Weights of a small audio captioner.
Data: trained on synthesised sound scenes: up to three everyday sounds over a background, 74.5 epochs.
Rows from block 3 of the audio encoder of a small audio captioner, named by matrix and row number. Rows with one number belong to one channel. Each number is 128 + 24 x the weight over its row's rms, rounded and kept within 0 to 255. All counts start at 0. Numbers have three digits each.
After each channel's rows are labels from the 100 clips, of 14976, where the channel reaches its highest value: "peak on" is the class under the peak. Only what is clearly more common there than usual is listed. The data: synthesised sound scenes: up to three everyday sounds over a background.
# convs1: first pointwise conv (encoder.blocks.3.convs.1.weight, 192x128x1, standardized in use), inputs 43-85
# convs3: second pointwise conv (encoder.blocks.3.convs.3.weight, 192x192x1, standardized in use, transposed), outputs 39-77

convs1.71:088149159101141120136104066106172121133155078159135079091157147133144139098129104156122135122120096131113100116149109121137132157
convs3.71:150093169116135155080127125131076134165137161106138134087105114139091159113105123154141171141159141092151152148133105
peak on: laser zap

convs1.37:145133137176122163144150129135102155133114135150125106111104146135173119099167144146129118164154131130136148148137181085135124153
convs3.37:130107102101130145063140098146135101166137111096121114104110097147148088131135125171133133170143144144114115129136115
peak on: meowing; siren

convs1.181:141132151122115126108169114123129132200144095122121120102129136140142151134129102114106154167089099120125068115133124124140158162
convs3.181:134112173099148118103157101119116131125138105111140149161164126110132119147118105124128136157075110141171151145141146
peak on: meowing; doorbell

convs1.40:198141102102105143128107167128061098080134124081122139104101087156142103136139086144150145108124150116141147153140156073131124139
convs3.40:086132117093126070134131114150135133103141145132144118138139100094155090129139125151130062145143107096095165106089138
peak on: meowing

convs1.56:126127106143185093154140128140093132120129082136100093124147121143083152142103109129145120113079134121119134130143107127149115132
convs3.56:148124144079164118154151110122102106109164165123161125091147152137124167125137111151119168077170145127105155150112106
peak on: meowing

convs1.32:128121157147107116139153079118123102160163095128110162121133121131117062151103109139104162127100099117125135096115140173077135178
convs3.32:129181095111149131146094116100128127137108132124102127125097139139149132137151155134112087119081109194149150123114161
peak on: explosion

convs1.62:129125166120129138108176140115084103197123144100161146104188108148136183140139138113149134125118134080149107158123122137172092149
convs3.62:106077108118108108127141115120142147122091112137132095151136115103146131143122118154097162115094119090140130106117147
peak on: water drop

convs1.167:111168122114134149110136101147116099093160150147149089133133155117142147139139094145114134118133144139109132070102148130127122125
convs3.167:122117109128099163153136156110155111102082112131104118101163121142213131098163138135124133134119112105100133095112127
peak on: doorbell

convs1.36:156118128112126131118086147111088109147132104097115108127143142138149166044133116161122124158164128121102114148156147152186129146
convs3.36:100126103124110134128153103188129134143088120123102142103069135174137129129110137146161115103120122112127140129162116
peak on: laser zap

convs1.7:065104148149156129127129137134137111132136127109142149122121134147117144083088128128122132129125148116118123202115102117090101122
convs3.7:107109145104115122108128115125130081157118161137118165080114119106094106086082129130132091084134108080162102088140123
peak on: meowing

convs1.130:095125162114109125118153140116141122142098110148113115124178126124133139168162084138175130142116138135106095115130097120133122140
convs3.130:098131129124155160149109159115133120113092122209118155142159076116152173079096096119114151139090132141109195095156151
peak on: doorbell; church bell

convs1.176:109147126126107143163170127142155114140135102151168130140206094133117153156151114131115131118154093155159135131143098127128153123
convs3.176:085071077140147117148117159141087116166103134118146136093156118114142130109138088128150138167116123183099144164146130
peak on: doorbell

convs1.29:120108147141165137141151143181107126117122104143125124137106159152142094128151116121108122152106130125112121103157142119131140157
convs3.29:116127103095135145102110130114168130121102135144169148132112142110118109130118065125087129083102146207138150103171139
peak on: explosion

convs1.54:122136085139075104157122117085101148149129139133161157125127134112135090111132123132104139122105125147099145118140133109151109151
convs3.54:140133120124133124146126152139093134176177108126117155122095105143097122118164169130120146119151146118152146113115140
peak on: explosion

convs1.57:197106141109089118134087109139133104136151094097133111131126134126135124135125098137109141139116131148100136152095129138179104145
convs3.57:167182168118140133175112127178132157166116166149089124104121141133183143131118141130143126126151143108106129096108082
peak on: laser zap

convs1.14:100080166152129114148118112118090117182126132117126135112152164124116129117103159119129102099148119129155154189115128104136139148
convs3.14:110112110120134141164103094106134121197135135131144138095137137107122137141150151136132137128137133112141122104115152
peak on: doorbell

convs1.82:165108122102107133122134105151168125140115133138144131102109146123143107136112159148119163143149097067133107152125115113163166110
convs3.82:142073154149089094160114121149101115109147120159142112104119137141115065135134130121106146120133156081112074137123146
peak on: meowing

convs1.67:122161129114141127142111117139116086135146135145107125138143094124157163091139149102130122119163155145101151108134142129161151114
convs3.67:124113127106130137124179143060106108114132170158083170145132110088132117108138106111081118130131117124141149131134173
peak on: explosion

convs1.87:109094079091139109153138142136130110125148108110141116128136162154099087131126103123125127159131134174140160128047138123125129130
convs3.87:102141119133134134189142129118128092066101123129068115167093115140124113131139126174137105133174136118105129121111116
peak on: laser zap

convs1.34:121130092145102104134193136117174143120120063158152141130165130145104126134099134133111100150133156162083129119081087136114095136
convs3.34:146144120156133122129088124184125150115176105130129111133117133099149169122132112122120105162110109127093142162115139
peak on: laser zap

convs1.6:113127108091126116148112133123119172093139149133109164125129129130086110144090098156113116133148143150090103133095100155128114115
convs3.6:129163151093110117170088118106134125141191074122147127125146153110138170138092098134150113096168114148096134103094139
peak on: laser zap

convs1.21:113134133177118141154158134140142146174135125119114109100144138152114109175131093108144103146137141111144141210138158154108157095
convs3.21:119119113146149129109123131123117138131121143148144135089105094128121120158113177083131130114123171114122099192108119
peak on: doorbell